A small audio captioner, trained from scratch.
Model: 7.51M parameters, log mel input, encoder activation gelu, encoder layers 6, encoder width 192, decoder layers 8, decoder activation gelu.
Data: 39062 training examples, 31.8 epochs.
Rows from block 3 of the text decoder, named by matrix and row number. Rows with one number belong to one attention dimension. Each number is 50 + 10 x the weight over its row's rms, rounded and kept within 0 to 99. All counts start at 0.
# q: attention query (decoder.blocks.3.attn.q.weight, 256x256), inputs 128-255
# k: attention key (decoder.blocks.3.attn.k.weight, 256x256), inputs 128-255
q.111:67 40 62 48 38 53 42 51 58 60 48 50 36 67 52 44 60 39 30 45 33 56 49 60 46 45 55 61 46 63 65 53 53 59 51 48 33 44 45 48 56 61 39 37 53 51 41 53 30 68 36 62 53 46 47 48 55 54 64 70 60 59 55 51 41 30 42 45 69 35 43 55 47 35 56 48 43 49 62 55 47 44 54 33 48 51 44 53 54 71 39 56 52 45 40 33 54 46 60 56 48 37 54 63 60 44 54 47 55 38 45 41 23 56 56 44 41 52 55 42 56 44 66 54 57 40 62 45
k.111:57 51 62 35 55 50 54 36 54 22 46 61 58 61 71 42 25 68 61 56 43 62 45 58 47 54 48 58 36 48 32 53 57 31 35 49 52 42 44 69 48 53 16 65 57 53 51 39 42 47 54 45 46 66 51 51 57 66 50 48 50 42 55 51 64 45 32 65 50 44 46 56 46 38 52 59 46 46 35 39 44 60 55 47 39 61 52 41 62 44 36 68 57 44 45 53 54 39 56 52 65 57 56 28 45 52 56 54 56 57 57 62 37 43 41 46 27 57 59 69 43 51 49 41 53 66 37 53
q.112:37 50 64 44 56 57 50 61 56 41 38 65 52 41 62 60 62 39 68 59 34 44 60 43 58 65 39 51 39 42 50 44 42 61 59 42 33 56 39 50 58 50 55 62 43 45 64 39 38 65 44 59 47 39 43 52 48 71 52 48 40 48 38 15 44 60 49 39 48 42 60 49 72 74 51 60 51 45 46 34 60 42 73 54 38 64 44 56 41 28 52 49 36 52 53 49 67 56 53 63 66 54 40 59 60 63 32 53 32 38 43 46 35 67 36 49 46 46 46 48 46 51 64 51 53 45 63 31
k.112:28 45 36 72 60 60 55 55 39 61 49 50 27 50 37 54 33 42 46 53 70 65 51 49 61 38 56 46 48 56 64 52 59 50 50 44 74 58 58 37 47 49 60 38 50 41 35 64 55 39 42 51 52 60 66 34 64 50 37 29 53 63 46 39 47 32 48 51 47 60 56 44 40 62 46 42 37 54 50 50 44 57 46 56 61 51 50 44 47 55 39 41 60 52 46 40 46 38 66 39 57 64 52 50 51 57 57 50 58 57 66 68 57 48 66 57 52 50 56 41 31 51 45 51 59 41 41 47
q.113:45 51 52 59 57 63 62 39 61 61 50 37 31 42 44 47 26 74 53 42 52 52 66 51 61 37 57 53 40 33 39 48 52 44 50 58 40 52 38 33 28 47 57 51 60 55 23 51 45 39 50 51 38 47 52 49 50 60 47 48 41 65 49 64 47 38 36 42 42 44 46 45 39 53 36 49 49 51 61 51 45 48 49 45 44 45 39 44 39 55 58 51 53 48 58 56 60 45 83 78 65 50 60 58 42 43 51 33 37 28 66 65 54 50 58 68 57 57 50 49 59 37 26 64 58 52 45 54
k.113:61 45 49 58 19 61 49 37 65 37 59 58 42 41 47 66 69 56 47 42 55 45 58 43 55 56 61 53 38 42 57 63 63 35 66 52 49 35 39 44 58 42 32 61 52 56 39 42 50 43 60 48 36 47 43 53 37 60 48 43 46 43 49 54 46 62 54 29 54 56 53 43 32 51 48 61 46 41 43 54 56 66 47 35 55 54 51 46 47 58 55 61 54 60 40 68 59 35 63 50 50 55 47 34 45 46 44 55 25 74 44 54 67 57 36 51 45 40 39 52 45 55 53 56 70 59 55 51
q.114:46 40 42 43 44 49 31 44 58 53 65 49 39 45 53 30 41 71 53 49 55 59 64 47 52 52 45 43 52 46 39 53 46 70 39 55 43 70 43 55 46 56 49 52 42 51 49 49 44 57 63 66 40 60 64 39 40 45 63 55 45 39 52 39 51 66 60 41 35 48 66 52 57 40 53 55 54 58 39 33 38 35 49 66 61 28 68 58 61 36 62 44 58 58 67 53 55 41 46 35 41 71 43 51 50 51 55 53 39 58 53 48 40 32 52 48 57 41 48 46 55 37 55 49 58 60 53 48
k.114:64 57 49 39 58 46 46 44 38 42 47 57 52 44 52 50 63 60 52 60 35 57 46 51 45 61 43 33 66 55 39 61 34 66 54 43 59 44 69 54 51 65 49 64 61 64 49 45 42 49 57 38 58 43 36 56 30 52 51 44 45 46 28 42 58 37 45 52 39 54 44 41 43 53 52 70 70 40 44 57 50 38 47 44 41 54 42 54 51 55 38 35 59 40 51 65 44 44 47 59 46 50 57 42 52 64 52 50 63 54 22 58 46 62 43 62 35 40 26 35 43 52 55 43 51 62 54 59
q.115:60 62 30 49 31 45 56 53 44 52 28 69 58 56 53 45 47 40 50 50 44 28 35 45 46 55 48 69 45 62 53 46 47 60 36 40 42 55 59 44 58 55 40 47 46 51 61 38 46 53 47 58 46 58 36 37 38 54 43 48 35 38 41 54 19 51 48 30 62 35 37 48 60 44 54 55 45 48 54 39 38 71 52 38 38 50 39 63 43 52 33 48 69 51 48 49 49 65 53 51 32 51 65 56 39 50 61 54 47 53 67 45 67 47 48 65 38 57 45 44 29 17 51 37 52 60 58 44
k.115:62 49 48 44 33 43 61 35 52 37 51 58 51 65 52 41 46 46 57 51 52 38 54 47 31 41 37 44 51 60 29 45 44 37 66 58 56 52 49 44 55 45 53 60 60 52 56 42 45 41 34 52 55 56 59 61 51 41 53 48 42 42 47 67 42 64 52 45 55 53 51 50 58 39 82 86 39 57 52 51 57 69 56 42 61 56 46 51 59 49 53 53 33 42 61 51 49 55 49 67 47 54 50 51 33 50 51 63 45 45 34 45 42 54 61 63 33 43 34 44 53 33 49 50 48 59 44 64
q.116:55 57 59 50 54 41 31 56 58 44 69 63 47 45 53 61 45 53 35 54 47 39 35 46 70 49 70 51 59 46 60 47 51 40 61 55 62 59 65 54 56 44 60 48 40 66 49 52 48 40 49 72 40 43 45 57 56 53 67 47 43 59 39 31 51 60 54 59 48 43 75 43 54 57 43 44 49 35 44 47 40 47 31 41 50 51 59 31 40 58 60 47 55 69 54 61 58 49 68 57 37 42 51 54 68 56 54 45 45 70 52 68 55 52 31 56 66 69 54 35 50 49 55 48 58 51 35 64
k.116:55 32 55 44 29 54 63 50 24 59 42 49 55 54 41 47 41 47 57 61 54 56 51 54 55 47 24 45 56 64 34 44 58 38 48 25 52 45 54 39 37 56 56 54 32 74 42 47 50 49 55 56 69 51 61 36 61 50 60 43 43 47 59 51 66 54 54 46 68 58 64 40 27 62 56 54 42 43 65 53 45 63 34 45 52 66 50 57 32 57 49 43 52 58 52 59 33 54 57 28 43 59 51 65 48 37 40 46 52 48 46 37 55 44 66 45 43 55 54 56 54 57 45 31 58 43 51 39
q.117:40 45 58 81 44 61 41 54 55 51 48 36 53 58 36 47 33 65 51 40 49 72 45 42 60 54 53 69 47 50 36 52 36 53 44 40 59 54 54 63 41 39 61 39 36 45 53 37 35 55 49 39 33 47 42 49 47 60 58 35 57 33 51 35 37 43 53 48 54 59 50 65 39 62 51 56 41 51 51 42 52 32 48 50 44 44 57 63 38 50 58 63 64 34 46 74 64 43 63 56 40 45 40 69 38 46 57 37 56 46 43 54 55 56 44 45 59 41 48 48 47 46 31 46 33 62 55 55
k.117:54 36 61 59 58 45 61 42 41 36 35 67 40 54 46 36 54 39 57 60 50 52 60 46 59 60 61 28 53 49 61 51 54 32 54 34 40 43 63 48 51 43 37 51 53 48 28 45 58 29 49 52 64 30 43 40 62 60 59 29 47 59 44 54 59 53 53 29 63 44 56 54 40 42 58 46 43 57 57 22 47 47 62 54 42 78 58 62 43 53 40 46 67 52 43 57 47 48 54 38 40 65 53 42 36 57 43 48 66 47 61 46 34 53 36 43 50 76 60 62 50 41 45 42 61 49 37 62
q.118:36 50 68 53 47 41 45 35 58 41 40 54 48 55 48 52 49 42 82 51 43 52 55 50 51 50 50 66 63 58 64 52 59 58 50 45 28 36 59 56 66 48 49 50 43 63 61 56 44 43 50 52 49 43 48 50 65 36 55 40 59 50 60 50 49 62 41 40 56 31 63 63 62 21 61 51 41 34 52 35 50 60 31 29 45 48 53 36 64 63 32 55 33 56 51 43 62 57 57 60 47 29 46 49 51 52 33 54 53 43 66 48 47 65 50 58 49 54 61 41 56 40 31 55 45 50 63 60
k.118:41 40 42 48 45 57 67 36 41 57 47 58 67 37 56 48 59 47 23 54 48 41 43 60 48 69 60 41 39 35 37 34 56 43 47 53 54 52 43 57 44 46 44 52 64 41 63 60 76 48 42 68 59 53 58 49 38 38 57 38 56 61 59 49 39 34 53 71 58 44 42 47 50 70 49 42 42 47 57 61 56 40 55 46 49 46 51 50 31 45 51 50 47 54 52 50 52 72 42 53 60 55 52 65 51 42 45 43 36 43 47 54 66 46 44 66 48 70 49 40 48 61 57 69 47 46 48 49
q.119:63 41 50 43 56 53 38 36 35 37 56 57 51 42 57 54 62 32 65 41 48 63 61 38 49 62 67 38 39 58 45 49 54 55 45 50 40 43 52 68 60 45 52 48 55 53 60 37 50 46 58 37 56 57 53 56 33 47 72 53 48 37 55 46 52 65 62 45 52 51 48 30 45 69 45 61 47 43 47 72 61 46 50 52 58 37 70 65 69 70 36 52 51 52 36 44 43 49 48 46 43 58 65 54 47 40 34 55 60 57 48 44 61 59 46 56 56 32 57 54 43 64 35 62 69 51 45 63
k.119:41 41 60 30 53 44 46 29 40 47 42 47 46 41 48 56 67 64 47 56 40 33 48 51 42 51 41 44 45 37 46 45 69 53 37 39 47 53 44 41 58 57 55 54 65 47 62 56 37 53 52 57 53 47 46 51 42 43 50 36 50 48 57 49 30 52 46 71 57 40 54 52 69 42 45 69 63 41 40 28 59 34 48 49 39 37 46 64 50 38 57 46 46 50 44 43 58 60 38 40 41 42 56 73 39 43 49 44 50 52 48 34 40 44 44 65 29 59 53 48 49 41 55 52 43 46 33 61
q.120:43 60 55 56 58 57 64 65 50 45 44 48 37 48 42 44 30 58 53 48 53 53 51 48 50 67 51 59 56 45 53 45 24 52 48 51 54 59 41 45 64 55 48 46 32 55 44 50 55 49 49 61 26 54 49 54 61 53 53 59 41 36 52 35 38 49 47 36 60 47 77 58 54 39 72 71 52 48 57 24 38 36 36 55 55 54 61 50 59 66 56 51 61 64 58 74 55 55 46 37 57 53 25 42 50 63 37 56 33 49 59 51 53 57 56 70 49 35 50 42 56 50 53 40 51 37 46 50
k.120:55 74 30 61 49 40 49 51 42 58 58 45 55 59 52 58 66 56 49 41 44 64 61 48 51 41 54 36 51 61 58 62 40 63 64 42 72 49 44 72 57 35 48 44 54 40 59 57 52 53 43 50 67 48 53 58 30 55 55 60 44 60 51 42 40 47 44 47 42 40 52 55 49 60 38 45 58 52 61 50 72 56 68 46 44 38 53 37 37 53 43 52 55 48 62 56 39 41 66 56 50 47 36 52 54 63 37 57 56 50 41 50 49 33 55 51 61 44 44 36 59 56 57 46 54 37 63 53
q.121:61 48 29 38 68 44 66 35 52 62 51 43 43 51 64 38 51 55 53 38 50 47 50 37 52 61 38 40 42 44 57 53 55 67 38 42 51 41 48 53 54 63 50 35 43 40 41 41 43 48 49 61 53 42 50 54 60 40 47 59 45 46 46 73 51 47 52 42 58 58 52 65 56 56 37 55 61 46 77 45 44 50 46 52 44 52 55 48 57 53 59 56 58 51 43 47 46 53 55 40 45 61 69 48 48 55 54 47 44 55 64 49 45 44 57 38 56 59 36 57 54 47 35 42 48 59 29 54
k.121:49 57 66 48 40 51 53 43 41 51 30 61 57 52 73 59 55 70 42 49 30 49 37 47 28 51 48 63 43 60 53 67 43 51 44 58 52 41 49 36 56 46 60 39 56 42 53 22 59 50 57 37 57 50 46 70 45 32 43 67 54 54 53 61 59 61 37 51 58 44 57 48 39 30 43 50 50 41 57 64 51 50 60 52 49 60 73 60 54 45 50 51 59 38 40 60 51 55 57 43 33 56 52 75 41 50 29 26 35 49 62 39 57 48 40 56 38 58 43 49 43 48 48 43 48 62 54 75
q.122:65 37 51 44 65 75 57 53 42 59 43 31 64 55 53 54 64 55 49 53 47 37 38 47 70 46 45 61 35 57 38 59 59 45 37 51 52 48 64 44 48 56 45 46 53 58 55 55 62 70 43 47 41 35 67 47 51 42 73 49 59 25 51 57 51 38 55 34 71 59 49 50 31 60 44 63 44 63 35 49 43 41 32 46 51 60 60 73 22 40 42 35 53 36 44 36 58 33 59 50 48 48 50 63 53 51 51 61 56 54 56 57 44 60 52 35 35 56 63 50 52 51 30 59 57 55 46 52
k.122:45 69 62 39 56 46 64 40 52 36 53 25 59 50 47 54 53 46 59 53 42 58 49 46 56 54 57 47 44 45 63 51 65 61 40 47 58 36 47 68 59 63 41 44 52 45 57 46 55 51 63 51 59 46 44 57 64 54 60 53 51 53 44 52 58 54 53 51 65 50 58 54 50 56 46 39 31 32 61 59 69 62 40 57 21 54 33 39 61 52 40 49 52 46 36 51 92 70 51 37 39 71 54 58 47 41 34 36 48 38 67 25 50 50 42 51 50 52 48 45 50 57 51 50 60 55 57 63
q.123:53 54 50 43 60 51 63 50 52 41 48 74 52 41 45 45 37 54 47 33 87 41 52 58 60 47 62 51 38 53 36 56 49 53 41 36 52 49 71 50 43 57 59 42 27 42 56 54 43 51 48 26 58 47 44 50 52 60 58 45 38 48 39 31 28 27 59 57 46 59 73 39 54 45 42 51 50 39 47 42 38 35 40 25 53 55 47 51 50 43 44 46 54 43 54 59 32 52 47 34 56 63 57 48 48 46 60 52 41 49 53 66 68 61 40 63 48 37 49 52 36 56 41 55 44 58 35 51
k.123:51 64 39 62 38 56 49 61 53 56 37 52 35 49 44 49 45 60 42 43 38 63 53 71 63 36 55 38 39 48 63 45 52 51 54 57 57 59 65 70 48 50 48 55 48 29 56 73 60 60 34 62 56 29 49 50 63 36 37 36 32 55 57 54 43 46 56 52 53 59 37 44 53 48 58 51 37 54 46 42 48 40 61 58 59 66 68 61 52 38 45 42 53 45 59 54 49 54 53 37 51 56 61 60 62 42 39 40 50 56 58 37 66 49 43 46 62 43 57 39 36 40 54 55 52 51 42 57
q.124:50 31 53 43 54 41 44 47 46 51 44 34 41 40 44 64 54 70 47 47 54 50 58 32 42 55 59 75 55 44 40 34 35 34 59 34 66 42 76 47 54 47 44 54 64 62 60 34 36 45 34 44 48 55 67 42 63 47 63 27 48 54 36 52 53 35 31 58 66 53 49 57 54 44 38 45 62 50 41 61 62 48 47 43 31 54 59 45 27 46 65 56 51 23 42 48 53 33 50 54 42 53 67 59 34 63 61 53 45 46 55 45 64 35 60 51 52 61 46 51 42 49 45 66 44 64 35 40
k.124:59 45 60 51 60 52 31 46 61 55 41 46 49 50 65 37 45 38 51 35 62 40 48 54 42 50 48 50 56 46 37 63 33 50 59 46 48 47 49 43 67 61 55 45 61 41 69 46 46 41 36 35 42 66 82 43 62 30 48 58 24 52 36 43 50 61 46 45 66 48 69 58 63 42 58 52 33 63 56 47 55 53 46 52 41 39 50 45 50 45 51 39 45 29 49 66 54 66 44 62 43 39 53 49 54 63 44 44 43 36 45 45 58 67 37 32 49 68 52 52 62 30 50 52 42 44 51 48
q.125:42 40 61 36 34 65 53 46 61 52 44 47 63 46 46 57 50 39 45 60 46 55 38 59 38 52 35 51 52 52 76 53 49 51 38 58 44 24 43 41 42 41 35 53 66 40 50 52 47 37 64 52 53 49 37 62 56 34 39 71 54 57 63 36 29 51 60 54 60 40 57 39 35 69 49 48 42 44 57 60 51 58 59 70 59 52 53 61 40 52 41 53 51 68 58 45 43 50 47 48 51 43 46 33 42 39 35 66 49 50 44 53 43 54 55 64 41 41 41 63 62 45 42 49 60 24 42 54
k.125:45 40 76 51 31 46 47 44 55 54 59 49 53 55 59 68 50 54 58 53 34 42 51 42 61 54 62 46 55 46 53 39 59 57 58 48 48 49 35 59 45 48 36 33 69 41 64 50 37 62 60 44 54 45 46 46 51 54 39 40 39 41 66 55 51 50 49 69 58 54 56 33 53 78 25 46 39 50 54 56 47 51 56 37 44 50 43 53 50 37 53 64 65 62 52 34 54 46 66 61 71 57 52 51 61 63 54 63 44 66 35 53 56 24 35 59 43 31 61 54 36 41 48 46 58 54 39 68
q.126:58 58 35 50 52 60 33 54 45 38 55 46 34 35 52 52 65 51 46 63 42 49 48 49 70 51 54 37 65 76 52 60 55 50 53 50 52 58 38 54 28 48 16 56 45 52 24 57 60 52 47 71 51 62 72 37 51 59 57 52 49 53 54 67 58 42 39 58 64 54 36 24 55 59 55 45 46 56 56 72 48 51 66 45 53 62 56 62 47 45 53 45 56 57 42 36 50 69 39 60 60 48 37 62 54 48 40 40 60 44 57 52 29 56 58 60 56 55 41 57 53 40 43 44 67 56 43 48
k.126:47 48 53 63 47 48 58 32 65 44 34 46 56 52 47 38 54 67 57 46 47 35 57 55 58 44 43 53 45 28 45 57 70 31 33 35 52 38 32 42 44 60 43 46 55 60 37 56 41 47 65 52 38 42 47 47 43 51 53 65 74 63 57 54 49 55 46 50 53 62 57 56 41 64 63 36 45 54 44 58 44 60 30 38 49 60 61 58 43 46 44 41 65 52 60 48 29 44 67 50 36 52 50 32 44 42 57 42 55 30 35 29 52 59 27 46 43 49 47 59 40 57 58 56 62 53 44 44
q.127:47 56 56 34 41 54 39 55 57 49 62 58 49 54 64 44 43 33 71 27 44 49 46 45 37 36 47 43 45 48 58 47 41 55 63 61 61 68 44 60 51 50 56 56 54 58 50 53 47 33 40 56 53 44 47 31 47 65 59 69 32 38 66 45 62 58 59 29 60 19 48 49 50 35 53 67 60 58 42 56 45 40 39 62 59 43 29 55 37 62 58 54 63 55 35 55 46 22 37 59 49 38 68 63 51 48 45 46 51 56 51 53 33 47 40 40 57 60 45 58 59 74 48 42 53 52 58 61
k.127:50 50 58 33 59 40 41 40 42 55 43 64 41 62 36 57 51 55 67 56 53 46 58 34 43 56 54 51 63 60 60 49 37 59 55 53 40 47 53 49 45 41 64 37 36 47 64 32 57 42 41 43 50 52 45 43 39 55 37 43 77 71 41 52 41 42 41 51 58 61 54 27 39 55 45 43 44 33 57 35 52 47 61 56 31 54 46 43 50 64 67 41 37 44 44 56 55 47 55 64 79 49 49 32 64 36 62 66 55 59 43 36 50 73 52 60 58 45 52 38 49 43 49 43 39 65 61 49
q.128:49 47 52 44 54 43 56 58 44 58 46 51 65 51 55 54 44 30 59 48 57 43 49 54 57 71 58 35 57 45 62 74 65 52 43 54 56 16 60 55 28 32 42 61 48 48 49 55 37 69 37 51 58 42 67 25 61 70 48 45 51 54 59 54 47 38 41 54 41 55 57 56 66 44 57 52 50 61 64 56 37 67 44 23 42 66 40 65 36 33 50 53 46 59 51 45 35 46 32 43 42 37 54 53 49 41 40 58 32 40 33 23 56 42 52 53 63 41 44 48 58 47 43 55 32 46 47 70
k.128:59 44 42 43 58 44 49 59 39 43 43 50 61 43 47 40 52 52 48 52 44 48 40 48 46 55 51 64 39 66 53 41 55 49 59 39 33 52 43 48 52 57 53 61 34 51 57 33 48 54 52 47 27 66 39 45 58 55 48 51 49 36 34 47 23 58 38 47 40 42 51 46 42 68 38 43 60 55 49 42 39 42 55 46 67 42 38 47 56 29 49 46 58 43 54 49 47 54 67 55 55 62 48 38 66 56 47 61 63 47 54 38 49 49 59 65 60 50 51 37 44 36 49 53 33 59 39 47
q.129:53 57 50 56 63 56 40 59 52 55 60 39 36 43 55 43 41 61 56 29 56 46 39 38 66 30 43 70 53 44 63 40 39 62 41 40 56 62 56 59 57 49 37 51 46 42 45 41 40 49 46 66 50 42 75 53 40 36 55 49 63 35 47 39 57 44 41 43 40 56 28 33 43 62 42 33 58 60 60 46 52 45 67 38 48 49 45 51 59 56 53 38 45 50 43 50 54 45 46 60 59 52 34 65 58 57 25 37 27 57 50 47 39 31 59 45 42 67 74 47 36 54 57 49 55 54 43 47
k.129:46 39 39 56 39 75 45 80 50 23 29 56 59 36 58 49 28 62 64 57 55 50 39 47 47 47 49 52 63 64 47 58 70 34 56 27 54 58 60 56 38 58 45 51 58 73 56 30 60 40 46 44 64 69 47 46 63 48 53 50 33 48 40 49 68 45 41 38 42 51 52 46 40 37 44 67 46 34 44 59 43 47 37 38 51 60 36 47 65 58 42 54 66 53 56 63 51 46 53 45 64 51 50 36 43 72 35 46 48 56 52 52 56 43 48 47 44 63 60 58 30 42 49 50 57 57 46 39
q.130:57 43 45 56 52 37 55 47 48 43 56 59 48 40 44 45 48 47 59 49 60 46 36 36 49 54 49 46 59 39 56 54 52 35 64 62 48 44 53 50 44 72 44 63 32 58 63 52 57 61 72 51 48 58 36 47 49 51 66 58 45 41 42 63 49 30 65 61 58 36 50 55 34 56 31 63 50 62 51 54 52 41 50 37 69 51 51 58 66 42 46 62 37 44 70 41 60 51 49 41 62 51 46 42 58 48 59 41 58 53 59 69 45 50 59 31 62 46 31 64 42 49 56 52 66 57 29 42
k.130:51 27 52 57 68 39 54 51 56 47 47 44 56 58 43 41 53 44 26 41 55 40 54 56 75 60 58 65 40 46 53 46 45 53 56 48 41 64 35 47 58 42 42 43 69 48 56 45 56 47 54 37 48 32 57 58 40 53 68 52 35 42 32 52 57 53 63 46 70 65 55 47 67 38 61 47 52 49 47 50 66 50 49 48 40 53 50 36 37 62 52 30 46 47 47 33 64 72 44 48 58 48 38 45 53 66 55 57 55 33 45 42 48 37 41 52 50 44 31 54 54 46 60 49 62 40 57 60
q.131:43 30 57 47 49 50 54 51 53 37 53 48 37 59 33 54 39 51 62 50 46 57 62 51 62 49 49 41 51 44 57 40 65 56 71 43 50 51 42 37 48 74 47 38 47 36 53 52 45 23 54 37 51 51 45 65 32 65 46 46 69 31 63 46 43 74 65 59 41 45 35 37 59 50 45 43 37 46 53 36 39 54 59 41 49 33 40 56 54 55 66 46 38 56 57 55 48 45 44 44 61 35 26 53 59 52 53 69 39 31 29 49 63 65 49 64 33 45 65 62 37 58 44 48 46 57 64 44
k.131:58 57 66 48 63 43 34 45 42 48 50 50 64 55 44 41 44 30 55 68 52 48 45 49 50 61 31 47 42 51 54 51 54 42 37 54 54 56 37 52 44 39 51 54 39 61 36 25 40 50 51 47 46 44 48 57 54 40 50 58 59 47 54 40 48 21 47 58 50 54 43 39 48 48 36 37 49 56 42 73 66 57 53 36 41 40 42 47 46 44 43 62 54 36 53 51 50 28 28 51 49 24 43 56 68 60 35 38 50 43 50 43 33 59 37 35 59 51 45 50 52 25 45 55 60 54 49 40
q.132:39 60 33 51 55 49 49 55 50 49 48 41 73 50 61 60 25 42 59 70 60 58 49 59 42 36 48 64 53 71 52 57 38 42 56 32 48 55 41 45 44 61 38 54 52 50 32 47 42 47 30 59 60 46 48 51 45 77 51 52 56 52 52 57 37 43 40 33 43 49 42 54 42 60 43 47 67 42 36 43 65 59 44 34 42 69 50 58 62 62 58 36 46 48 54 47 49 39 54 46 43 50 47 44 37 34 50 47 48 47 36 40 45 46 42 48 61 74 62 53 50 64 44 48 45 60 42 35
k.132:52 38 54 66 48 44 52 44 53 44 72 44 58 57 48 58 44 54 54 46 48 51 29 54 72 72 46 46 72 60 56 44 46 51 42 32 46 43 52 58 56 40 49 55 60 61 38 56 49 45 59 66 68 65 35 22 56 44 66 53 65 48 59 55 54 53 40 52 58 43 30 49 47 63 38 56 59 54 45 43 52 50 39 44 43 44 59 64 41 35 68 49 69 45 43 57 68 25 42 53 64 50 57 47 23 44 51 36 58 49 48 66 50 59 48 55 39 52 55 63 34 67 51 62 33 53 44 45
q.133:57 55 58 67 41 52 34 72 52 39 34 37 27 42 53 56 39 42 57 55 66 54 64 41 50 45 59 64 50 43 43 52 57 41 55 18 51 66 52 62 63 43 57 58 50 58 63 60 49 59 51 36 54 60 48 54 66 56 50 39 43 50 55 36 48 56 48 54 50 53 55 57 58 52 33 36 48 43 33 59 54 48 46 60 45 58 43 62 39 52 59 55 67 60 44 32 40 40 32 58 39 44 45 56 51 32 41 32 58 51 52 71 54 57 53 60 36 47 49 56 50 37 44 58 55 40 33 54
k.133:39 45 56 35 44 54 47 62 70 53 54 47 51 26 48 45 40 37 47 48 78 66 60 46 45 50 41 43 59 37 51 58 56 59 64 36 38 58 50 36 55 51 49 39 57 32 53 42 44 66 59 43 41 63 39 43 65 46 55 69 29 36 54 33 53 61 35 53 46 45 32 40 49 52 51 40 35 51 52 58 48 46 42 46 47 53 46 52 42 45 36 44 63 49 45 52 40 30 32 60 45 86 51 49 47 69 51 49 50 36 46 43 49 35 49 60 41 41 43 51 55 64 57 38 69 44 61 41
q.134:47 51 45 42 37 51 51 59 55 50 51 51 46 33 38 51 36 45 57 35 63 40 30 36 47 59 47 45 57 48 57 48 63 53 54 49 79 57 53 35 58 60 42 49 60 69 43 59 43 42 61 65 49 35 52 36 57 49 57 26 56 54 41 65 64 50 54 58 66 59 47 72 42 54 41 32 43 55 56 44 75 51 65 72 57 40 56 52 54 51 46 45 46 49 62 69 40 62 37 39 36 47 43 43 56 53 37 53 45 61 47 49 54 57 51 47 61 46 44 57 36 52 70 55 70 55 47 51
k.134:56 49 53 63 31 50 61 53 52 60 62 60 52 64 51 57 58 64 47 59 44 20 69 48 54 55 68 53 57 50 52 48 52 55 30 43 36 40 48 45 61 54 61 34 57 51 28 48 60 39 48 51 51 56 40 45 38 52 44 58 48 38 61 73 38 60 44 50 40 40 35 53 62 47 42 39 54 53 31 52 47 47 67 66 54 60 59 71 41 66 34 49 58 54 54 57 51 54 58 44 42 52 57 51 42 54 54 51 49 43 26 61 60 57 32 49 48 43 58 29 50 43 65 37 52 46 30 40
q.135:50 44 55 61 58 61 51 63 38 48 52 69 47 59 62 42 65 56 47 64 62 56 34 49 44 41 45 70 45 64 41 47 46 50 61 55 44 47 46 57 46 51 49 64 50 40 23 42 51 56 20 48 31 55 40 66 46 50 63 49 75 36 37 48 62 52 51 63 58 40 62 32 59 60 51 63 50 39 38 60 59 60 60 45 58 47 64 44 47 61 54 64 51 66 56 70 49 83 67 64 69 43 51 54 48 58 42 56 64 42 47 54 52 52 43 30 49 39 36 57 51 53 58 43 47 47 59 40
k.135:41 47 46 40 44 49 46 56 52 48 50 40 48 44 44 50 43 44 58 50 29 37 47 40 38 58 29 57 43 53 59 60 54 49 64 58 32 62 38 52 50 61 62 49 55 50 46 63 62 46 60 33 45 50 60 72 53 48 50 47 50 46 68 45 48 44 43 44 69 57 51 42 56 38 46 66 38 59 63 60 50 62 44 53 54 48 50 50 52 55 41 49 52 49 59 51 41 75 55 43 52 50 44 48 54 44 55 51 62 52 48 64 29 46 36 59 46 70 46 51 49 25 75 39 41 72 28 51
q.136:42 54 38 49 58 49 53 47 43 49 43 55 59 28 62 51 54 40 72 65 44 65 65 39 56 38 47 30 41 52 47 37 45 72 47 41 53 63 40 48 57 61 44 44 58 54 26 32 60 39 52 42 52 41 53 51 36 56 53 55 51 53 60 65 40 63 64 59 59 86 55 57 59 47 30 53 45 33 27 46 29 58 51 45 64 44 50 70 58 52 37 36 47 20 47 54 47 64 59 55 52 43 56 51 39 42 59 40 54 41 41 66 57 47 35 49 41 65 61 55 58 58 49 64 53 55 56 55
k.136:33 62 47 53 45 48 62 65 63 55 35 50 75 58 54 64 62 43 46 43 41 47 40 56 24 51 59 53 40 40 63 30 42 51 66 43 58 49 48 59 51 51 60 47 52 44 48 51 53 41 54 22 68 39 50 51 63 55 36 59 53 54 51 60 56 56 58 46 46 69 42 47 47 47 40 49 59 27 37 48 47 50 66 54 46 41 56 49 37 49 63 63 37 58 26 70 62 48 47 42 51 40 48 39 37 53 46 57 53 55 57 52 44 46 45 41 52 27 39 74 50 31 42 44 40 43 71 35
q.137:62 58 57 60 37 45 52 37 39 36 41 53 39 69 54 60 43 53 80 42 34 57 56 69 51 53 39 55 60 46 29 35 27 35 33 54 48 47 64 62 44 35 62 45 50 39 47 55 46 54 51 41 56 70 52 38 39 27 59 59 45 23 74 58 46 44 36 49 59 53 49 58 57 58 58 46 42 34 39 46 57 51 38 37 45 51 56 69 41 62 54 36 35 49 47 49 45 50 44 56 45 65 42 53 53 56 61 38 52 44 54 54 56 53 50 37 57 49 59 62 38 52 43 53 50 58 47 52
k.137:37 45 39 46 42 52 53 65 54 51 43 38 48 59 48 55 39 45 47 49 66 28 48 69 52 44 50 71 63 64 44 50 42 41 47 59 45 50 52 54 55 48 55 70 64 35 46 65 55 64 66 60 79 54 49 58 64 47 45 44 41 44 65 60 56 58 49 51 50 52 54 50 35 27 68 41 31 66 72 58 52 54 61 61 38 41 48 59 42 53 61 41 66 62 74 56 59 46 31 37 43 44 51 63 47 64 48 54 68 39 48 41 50 63 50 37 50 37 54 56 43 38 63 46 53 42 35 43